A small sound classifier, trained from scratch: log mel input, activation relu.
Rows from block 2 of a small sound classifier, named by matrix and row number. Each number is 128 + 24 x the weight over its row's rms, rounded and kept within 0 to 255. All counts start at 0. Numbers have three digits each.
After each channel's rows are labels from the 100 clips, of 14976, where the channel reaches its highest value: "top examples" is what is common among them. Only what is clearly more common there than usual is listed. The data: synthesised sound scenes: up to three everyday sounds over a background.
# conv: width-3 conv, stride 2 (model.blocks.2.conv.weight, 144x112x3, each kernel summed), inputs 0-55

conv.47:134163102109096109107106161112093140141149128086115144081144163121085102107138104148158161139138081117127099117100132144144164141171129120100205139116107105131111107094
top examples: laser zap; first sound: laser zap

conv.17:159147101109130137140164095152142131107130117101028103114123161153111134132158141117138109121121091151127155118131127106148142135124145123160157127149129152122153117128
top examples: doorbell; bird chirping; beeping; first sound: doorbell

conv.67:140091110128118164095100148132121105162122070088113150113132154153112143115124140111103143161118100139132093120102139092160155135168157131101132146129101124125095115111
top examples: crickets; bird chirping

conv.81:153118148142101151160170130100139077102170171135148109123163139074087116145144116154100109104144127074154125124115115140134128133100091147173128107103142108110142140112
top examples: background: none; water drop; beeping; siren

conv.75:125078139112094126126129115143164114124110139104152118156144106133134148053129139134139157092146154135114097126142123105128122085108154132115122093130156149084088150106
top examples: frog croaking

conv.7:150111100119085124135170128126156066089172078133114152138115160098093158145126166131147136088095130140125105132129114142129112152123111116119159153125124153103127104134
top examples: background: none; siren

conv.116:120135134154121111134111106133132147188114139105163105132103131149142134150139112156120153185118113155090127122122143153148149151132138138094152129123129145124107105113
top examples: background: none; knocking; crickets

conv.107:177122142141140133106109125138144079124118134118129065099140129135111129113121130127116136158123130153048095089136110090141085134139148131121151126155103103108067123140
top examples: ball bouncing; background: none; first sound: ball bouncing; door slam

conv.125:107126110157102144099134168123135126156142133087116134099166128118085132131124142115095117121142146120117093153137090109130154103132138128093122131132102142097095158140
top examples: laser zap; background: none; first sound: laser zap

conv.131:124133071138151154094134107041143109103123102093093124115104141033099129147145150136132131126130114038125111135146121115137132115133029143127141135082131130142125144111
top examples: chatter; wind

conv.45:125139114143140154066122140109081189159137107170126150068114111098138108098132134120117099134121120114126161082121110107150128092135113117148080144121105100156181120143
top examples: clipping; text has "clipped"

conv.11:096127103119087094148120122141125118137071114144095130118168115113143113115138101113077153135121150116126173159150129128084132137099154101148150096131127131080165134175
top examples: knocking; ball bouncing; first sound: knocking; first sound: ball bouncing

conv.122:151148139121149066127112109138139096151127111124155110118157109127154145146126113118117144171131118147069155146134096171113108144156151117100126119109113112122133119134
top examples: water drop; background: none; first sound: water drop

conv.5:105120089093095103120122138164146162151150103140128096124148124178170148099128125149091111077133063156139147130161134109127115142112173146138124097160099162139151138155
top examples: clock ticking

conv.92:136144125110156115104104107132106143136091086148123136074123104146140132124124118131113119135144100142141135141133076091115125116117139107087135083132107137106116158140
top examples: applause; fire crackling

conv.127:106095109144108073091082142137144152116128088141130094133133120157159159168120137171146115107156078150129102111147134120150100110121132112114088118141104148068129149130
top examples: engine

conv.1:142111121161149132118127089153106132133122126122137126076118114155203097143084116146149138117086105148138116097127114119117113097113155124166118145152103135167120107188
top examples: background: none; spray hiss

conv.137:142130063096120137130133108116076090126133050123109134070130146110132150116115139121114113102124090117120132147094107113130130143130118135102163136127089117144153108143
top examples: background: none; explosion; first sound: explosion

conv.86:078149129102124097139077182109070150152118114164105101115160110113106166173113110131141094184144130094115139159095155151133174166133124121102137121122119147124134091091
top examples: background: none; doorbell; first sound: doorbell; bird chirping

conv.34:151147077169154133123159085155169075125122132105118155126109125152163143116149177126142179146104147160122139100137118117136117148126145152122150160162143150136112116142
top examples: laser zap; ball bouncing

conv.77:111120097123145115133167100127065149156098158100128150087105129112196119118137110128148089129115125088106143159119117138134137094120109142139169123129120134155179121158
top examples: background: none

conv.79:133125117109113122082123132157122149160122100124135138122117117169157141058132152122102137129124103154122165115134097089126133109111157135106122118126121139125145154151
top examples: fire crackling

conv.59:107151113108121135166135101129131066077091097158124142150137127166119125142156106110110128097143121140168125134115121130108082136147190115098113101163128146091148153115
top examples: background: none; water drop; first sound: water drop; hammering

conv.130:124142119147113142139129201109151167134149106132126095111183099093111115132131146118115086137106143092094132164153114144156122104126141116116112116125104135112121112104
top examples: reverberation; text has "room"; text has "reverberant"; clipping

conv.58:084122112117114152078086140139088150125114103143106123114149121147156139118100148119142121092145093135132086122121145116133134091167156146139082152135114123151132131151
top examples: door slam; beeping

conv.99:149127066168147130114145117172117118139121078120101119089127156164130118160132136157127096131138085156124138124122121072147149142121145121114146120159108128133099129137
top examples: typing

conv.103:110074125089112110138084123154130113156148175145146123152102075127199108157126120149106139106085140125099126087146119135123098137086126096126109140148110138139139073159
top examples: background: none; water drop; first sound: water drop; beeping

conv.102:112092148119105124155076120147128154144137162148141093111112116164165094138085073148151176150096115165125110110089162139127117136130150126118129123131143119111108108113
top examples: doorbell; first sound: doorbell; background: none

conv.95:081129153088135102123054118098105087144111128129134117118117151097144195132132163135172134088157093111133113128145147150173164120133113111106130116106129173120095126112
top examples: background: none; bird chirping; beeping; first sound: bird chirping

conv.15:135091150151121099148095166141128141152129164118116121103157119154121117076094140096120102152115115141110120127141133122147129098148152116072152139140119085109123134124
top examples: doorbell; background: none; first sound: doorbell; door slam

conv.88:029113140143126142117112129150093115115132126140138142106143084147122134123056128138109093127144131129120062121119135123126129137145149139109111140149086083132113132138
top examples: helicopter; stream; water drop

conv.117:129119108115122168122119125057131182148138131199107141131118118080096111113121120095144119130106149077129132104135128118168086089140112138132105101101112106099123114095
top examples: clipping; text has "clipped"

conv.118:127147156139133130153151118164107155155125139138158113118149082163126101124134108138127053146132138165098130143086132120139117103124165125112102090147075061126103143126
top examples: frog croaking

conv.87:161113130141172133135198118138141110109144153136152133142105162137175160141171124151184136132075151148097112139134060149127130130131151131131160145151122132137113097143
top examples: background: none; beeping; doorbell

conv.12:156149153067099118139109154167111095144135149103142081138131138156138113103143130134107097136116129168100137128127113129133085128144160117139120074144089129140130135152
top examples: beeping; background: none; first sound: beeping; siren

conv.60:095082107147148124084118154119127155128106128123121114107115143111143132134114116136137117079133121133111096126120110127129113071105106098144156173109127159116123130141
top examples: clipping; text has "clipped"